{
  "encoder_arch": "swin",
  "model": "contrastive image-text model",
  "dataset": "simulated telescope pictures of galaxies",
  "train_examples": 97500,
  "image_size": 48,
  "crop_scale_min": 0.8,
  "horizontal_flip": false,
  "translate": 0.06,
  "tokenizer": "char",
  "vocab_size": 27,
  "loss": "sigmoid",
  "embed_dim": 128,
  "encoder_norm": "layernorm",
  "encoder_norm_position": "pre",
  "encoder_activation": "relu",
  "encoder_mlp_ratio": 4,
  "encoder_head_dim": 32,
  "encoder_fused_qkv": false,
  "encoder_bias": "qkv",
  "encoder_qk_norm": true,
  "encoder_parallel_block": false,
  "encoder_inner_norm": false,
  "encoder_drop_path": 0.05,
  "encoder_patch_size": [2, 2],
  "encoder_depths": [4, 4, 4, 4],
  "encoder_widths": [64, 128, 256, 512],
  "text_encoder_causal": true,
  "text_encoder_width": 256,
  "text_encoder_layers": 7,
  "text_encoder_norm": "layernorm",
  "text_encoder_norm_position": "pre",
  "text_encoder_activation": "swiglu",
  "text_encoder_mlp_ratio": 2.67,
  "text_encoder_head_dim": 48,
  "text_encoder_fused_qkv": true,
  "text_encoder_bias": "all",
  "text_encoder_qk_norm": false,
  "text_encoder_parallel_block": false,
  "text_encoder_inner_norm": false,
  "text_encoder_positions": "learned",
  "init": "torch_default",
  "residual_init": "zero_last",
  "optimizer": "normuon",
  "muon_scale": "match_rms_adamw",
  "lr": 0.004,
  "momentum": 0.95,
  "nesterov": false,
  "orthogonalizer": "newton_schulz_5",
  "adamw_lr_other_params": 0.0016,
  "steps": 4900,
  "batch_size": 128,
  "epochs": 6.4,
  "lr_schedule": "wsd",
  "decay_fraction": 0.4,
  "final_lr_fraction": 0,
  "warmup_steps": 140,
  "weight_decay": 0.1,
  "adamw_weight_decay_other_params": 0
}
Rows from block 12 of the image encoder, named by matrix and row number. Rows with one number belong to one neuron. Each number is 200 + 20 x the weight over its row's rms, rounded and kept within 0 to 999. All counts start at 0. After the name is the row's rms in percent of the matrix's.
# fc1: MLP up (encoder.blocks.12.mlp.fc1.weight, 2048x512), inputs 171-341
# fc2: MLP down (encoder.blocks.12.mlp.fc2.weight, 512x2048, transposed), outputs 171-341
fc1.169,093,200,196,231,215,214,191,202,164,206,232,194,202,206,191,215,205,202,184,154,187,216,185,185,186,180,239,184,163,216,149,181,177,192,196,218,225,238,209,213,184,177,214,185,192,223,209,254,216,204,214,214,188,204,180,193,205,196,189,237,219,183,251,170,196,201,182,184,190,193,218,183,187,181,199,212,225,219,179,198,211,166,221,232,200,156,186,198,204,214,205,172,191,179,210,198,184,215,220,193,248,220,211,206,219,224,193,206,176,168,219,183,176,234,201,212,201,199,203,212,182,195,202,211,193,199,208,174,162,164,244,188,204,167,208,227,236,199,202,212,206,227,230,197,214,210,201,202,166,178,195,246,172,193,203,195,184,200,174,226,179,174,252,220,179,226,184,247,202,229,213,213
fc2.169,090,189,194,218,178,205,175,190,210,175,220,205,194,205,181,203,212,190,183,226,178,206,218,152,201,216,207,196,212,234,191,193,190,186,210,224,205,222,213,207,182,226,173,156,190,188,189,186,244,205,197,243,202,226,147,165,221,167,208,201,218,173,250,191,184,246,202,194,211,244,186,202,187,154,196,214,198,184,182,193,229,185,206,234,195,185,195,202,222,201,203,218,212,154,185,206,180,177,197,243,199,183,241,223,158,191,224,226,200,245,223,189,197,222,213,230,199,232,171,200,230,188,188,212,210,160,227,205,204,212,185,204,204,199,214,183,200,183,171,202,199,214,194,201,196,164,189,172,210,228,227,205,195,218,166,231,200,194,213,223,177,199,192,197,178,189,176,209,215,200,212,199
fc1.170,104,198,212,204,218,190,215,191,175,189,211,221,205,200,228,194,204,221,239,224,179,211,227,188,183,227,147,241,221,210,190,206,229,207,185,207,210,175,191,202,187,178,211,181,222,229,203,219,167,205,212,182,186,205,177,171,243,235,169,253,229,210,195,213,174,180,211,209,204,196,198,163,195,187,212,220,178,158,185,187,206,182,184,209,184,197,216,198,174,200,178,209,231,215,223,224,212,194,202,216,204,207,202,188,163,209,207,175,177,179,181,200,188,191,192,204,210,202,195,204,185,213,170,191,175,182,222,188,176,204,202,201,231,187,159,210,211,184,203,204,245,183,210,195,175,214,234,186,224,189,197,202,173,195,192,153,214,220,177,192,195,183,215,217,223,226,235,199,188,207,211,224
fc2.170,115,186,195,236,179,210,219,179,178,190,194,207,218,173,185,217,195,177,174,198,169,232,202,228,176,212,189,222,222,155,234,214,166,181,181,184,179,204,195,215,208,206,214,164,171,203,201,195,188,223,181,211,225,199,194,201,201,172,217,171,212,200,174,182,204,212,199,188,190,201,184,226,169,179,188,225,207,199,239,206,224,241,157,204,251,199,225,208,196,172,185,190,199,180,198,214,235,219,193,175,204,202,240,199,219,190,187,207,192,177,224,229,178,213,184,207,184,193,236,200,190,178,168,242,203,189,210,196,197,202,232,220,205,198,229,182,209,178,216,218,217,206,211,215,181,202,209,201,194,213,176,163,181,205,201,198,218,206,184,201,188,213,196,229,192,176,175,243,175,198,171,167
fc1.171,104,182,189,197,156,189,209,215,221,151,200,252,236,230,185,155,192,189,202,182,208,238,218,170,195,201,223,197,210,201,195,177,204,204,211,185,174,175,218,221,208,208,194,207,187,190,228,207,231,226,210,196,199,196,208,225,190,182,179,215,168,184,186,186,194,224,183,199,202,240,213,178,214,235,223,210,189,169,222,207,212,208,209,218,220,209,181,164,205,189,205,206,196,216,214,184,186,194,214,191,227,214,200,191,177,214,182,191,193,172,179,194,164,193,202,174,222,227,190,176,204,151,198,189,197,230,202,211,233,186,202,152,173,151,210,184,202,198,165,177,178,219,203,217,189,223,218,184,190,222,194,226,195,219,227,189,237,201,192,225,201,183,207,170,200,208,235,188,187,211,206,197
fc2.171,098,178,213,186,189,224,221,237,207,185,195,177,189,229,199,235,163,194,173,184,217,190,214,184,222,192,206,185,203,152,225,212,200,231,181,202,231,190,222,212,249,193,207,199,178,189,201,208,223,191,188,227,182,187,174,192,189,176,166,205,180,199,196,161,180,202,170,232,177,226,206,196,194,197,216,220,170,224,177,200,211,186,221,230,210,221,202,215,210,211,230,185,189,232,207,174,200,197,202,241,205,211,184,192,220,186,194,195,218,208,161,166,180,173,187,178,205,210,191,179,183,215,208,209,194,185,211,179,201,190,215,201,162,195,196,204,269,207,208,208,231,209,183,203,202,198,209,198,195,210,188,182,192,171,189,249,198,206,253,212,189,224,221,217,197,200,218,175,208,172,172,213
fc1.172,101,192,201,174,198,218,197,187,188,193,175,203,196,190,189,211,211,200,176,202,174,221,186,200,215,194,196,206,198,162,192,202,184,217,201,243,185,222,224,175,211,222,201,179,164,181,168,200,215,184,219,195,217,251,208,177,176,207,205,191,181,239,222,169,217,182,192,187,206,180,241,212,194,213,211,196,216,219,210,192,211,171,185,249,210,196,202,203,198,208,192,189,224,196,184,210,199,207,175,184,232,192,213,226,201,196,210,213,153,208,181,166,175,200,202,246,198,211,226,217,209,241,198,174,231,196,190,158,237,171,186,211,193,211,187,187,240,200,231,214,226,200,169,183,188,194,235,175,206,171,174,188,230,207,181,222,200,187,177,209,177,188,163,165,173,220,172,154,209,210,165,221
fc2.172,076,208,196,231,182,216,176,195,174,201,212,212,197,206,205,198,178,182,216,240,187,231,198,193,215,221,168,207,205,180,193,211,210,203,202,187,205,174,203,191,195,196,204,185,190,214,204,184,219,214,200,189,182,193,216,188,202,206,201,213,182,200,241,232,214,198,188,181,181,184,188,179,237,173,240,210,206,212,185,225,198,209,209,212,169,168,194,224,208,162,172,218,164,230,191,171,194,177,201,199,245,216,203,202,210,182,238,173,227,157,196,231,177,190,195,170,223,216,220,209,200,199,229,185,190,201,216,223,205,201,195,203,173,203,190,177,181,195,210,208,206,183,226,195,203,234,209,216,191,180,209,203,217,199,213,228,234,236,193,173,177,198,220,224,219,222,200,237,181,196,200,223
fc1.173,091,190,193,207,227,161,226,201,224,211,207,230,201,215,237,205,193,189,193,172,219,215,180,188,193,189,226,219,210,197,203,188,173,189,186,197,196,212,199,218,234,244,201,231,225,170,211,242,216,211,195,191,187,174,182,174,176,215,207,195,172,193,183,235,186,222,214,217,207,174,190,204,186,177,202,182,247,208,206,218,165,203,209,203,188,196,176,217,172,196,223,209,182,219,217,138,178,217,236,203,231,201,214,224,208,185,205,185,184,192,204,193,215,227,201,145,198,195,189,193,215,226,213,198,212,197,198,189,194,211,201,226,215,217,162,179,194,235,203,211,230,230,185,206,180,221,201,178,184,186,204,189,178,204,171,196,208,188,194,256,202,190,186,180,200,198,177,202,186,215,206,197
fc2.173,079,212,224,179,227,219,164,200,207,202,196,208,222,221,178,188,207,188,180,205,149,214,209,207,202,211,196,201,234,211,196,218,197,223,228,210,189,189,178,177,199,195,204,211,185,147,171,223,193,205,226,188,181,247,205,202,185,202,178,198,215,184,216,194,191,205,187,212,172,192,216,185,210,211,180,241,164,218,185,204,184,170,199,180,188,203,210,237,238,202,223,175,244,191,178,171,189,196,235,179,223,210,161,218,202,233,200,206,169,176,215,184,215,178,199,194,197,174,229,220,223,193,227,166,194,199,222,205,184,208,193,186,207,200,204,214,204,215,185,191,205,194,177,201,187,221,210,209,180,230,196,208,186,199,230,214,220,195,183,230,187,206,226,204,203,205,182,182,210,197,220,178
fc1.174,096,185,172,206,179,173,218,256,196,241,198,174,182,170,203,243,205,213,203,182,192,207,169,188,202,218,226,187,166,176,206,144,183,208,206,211,235,194,220,212,229,244,212,191,226,236,201,188,185,195,186,218,176,193,214,209,234,232,213,209,195,201,178,224,243,210,202,194,180,203,213,205,189,175,202,186,205,214,209,241,197,154,203,233,180,202,159,182,198,188,180,224,187,165,171,217,180,191,175,210,237,165,226,203,201,185,215,231,231,215,191,179,219,240,181,200,199,180,237,162,191,199,212,210,211,186,199,187,197,217,168,192,174,208,216,230,186,199,220,187,174,174,202,205,257,194,198,209,180,197,185,175,182,211,161,208,218,203,194,226,151,209,199,222,202,168,195,164,227,211,181,173
fc2.174,080,213,199,185,176,209,186,185,173,200,219,196,192,210,159,201,206,221,187,217,210,217,196,191,182,222,179,219,205,244,190,213,181,176,154,167,215,163,219,212,225,183,201,203,197,178,210,232,226,193,181,189,188,217,168,191,204,216,187,194,203,216,192,218,173,199,208,209,206,195,172,224,185,173,200,193,189,211,219,186,207,187,194,206,180,220,179,199,191,228,213,200,194,230,200,245,215,196,155,180,204,219,233,216,183,220,217,210,211,207,187,219,218,181,200,176,198,197,198,182,220,195,197,172,182,185,207,204,153,238,195,195,191,189,219,187,196,176,203,172,198,185,212,185,172,175,184,192,178,190,192,227,207,177,196,201,197,203,225,190,215,184,215,236,176,219,201,206,169,198,189,205
fc1.175,104,209,212,194,200,183,193,211,211,188,217,160,202,228,213,199,228,216,172,202,197,181,208,204,197,191,202,199,195,223,206,190,188,182,182,215,199,215,236,201,209,191,203,163,184,192,207,244,223,212,195,181,203,211,190,209,204,215,209,204,190,228,188,205,184,216,194,167,190,187,202,182,184,185,215,213,200,204,151,184,199,170,231,205,223,163,171,224,159,227,178,204,199,212,200,172,164,192,186,195,183,190,213,205,196,196,187,210,208,215,177,175,197,212,207,193,200,243,205,228,189,197,205,221,210,175,223,192,180,179,212,176,174,245,195,192,171,212,194,220,237,190,173,200,174,216,230,172,192,235,193,227,214,193,244,226,229,214,210,231,209,205,215,196,199,241,183,197,179,210,199,228
fc2.175,105,184,189,214,213,196,211,205,253,188,178,171,207,233,206,192,210,213,178,202,171,185,186,206,232,224,181,166,209,186,220,194,217,183,185,225,181,206,197,183,193,250,205,210,192,210,238,188,195,218,205,199,230,245,203,219,187,182,203,183,203,212,223,204,210,233,178,234,163,184,230,211,210,215,138,183,202,204,213,152,188,187,194,211,214,206,200,233,213,205,209,168,208,177,197,172,164,194,211,210,210,201,171,216,173,205,225,190,197,206,195,196,187,179,188,202,156,191,224,215,200,200,227,200,192,195,220,231,226,222,200,198,196,194,197,197,211,179,183,215,190,201,176,213,222,194,226,173,231,254,210,172,218,211,176,186,186,212,191,192,212,207,149,187,220,186,162,208,185,224,194,245
fc1.176,105,183,150,208,181,218,208,202,198,199,199,208,189,198,244,190,187,200,200,196,194,219,203,192,197,203,186,190,213,232,210,207,190,195,194,205,199,211,196,192,215,184,241,223,211,186,189,199,193,191,209,220,179,194,208,194,211,206,193,238,173,228,178,189,191,186,201,182,193,220,227,199,209,250,179,196,184,182,196,175,214,206,213,184,167,183,190,195,178,199,220,202,208,212,206,259,189,204,199,216,188,213,212,197,170,213,189,179,200,219,174,230,215,189,174,209,188,229,238,188,217,173,213,203,205,227,177,203,166,213,231,198,164,190,232,188,141,206,223,201,195,201,202,223,192,214,237,210,184,179,208,176,174,242,190,221,190,230,188,152,162,222,168,229,182,207,194,210,197,194,190,197
fc2.176,126,217,197,193,161,217,197,196,197,183,208,192,181,184,188,196,170,212,200,236,157,228,204,212,205,226,153,218,212,207,191,213,245,206,208,204,180,178,214,239,193,206,158,180,197,208,189,219,171,201,183,188,203,169,214,163,225,153,205,241,207,239,227,196,216,217,209,194,200,187,184,243,207,212,175,190,204,222,201,218,214,196,208,206,180,188,175,237,218,199,216,205,203,184,201,218,194,214,243,176,229,205,221,174,180,199,208,177,225,159,184,187,182,195,187,162,190,204,158,176,220,209,204,191,192,218,209,208,185,214,205,201,193,176,223,178,201,206,242,215,195,183,194,226,197,180,181,174,209,198,232,196,216,210,222,207,197,204,187,151,221,186,148,171,178,186,180,189,186,178,201,232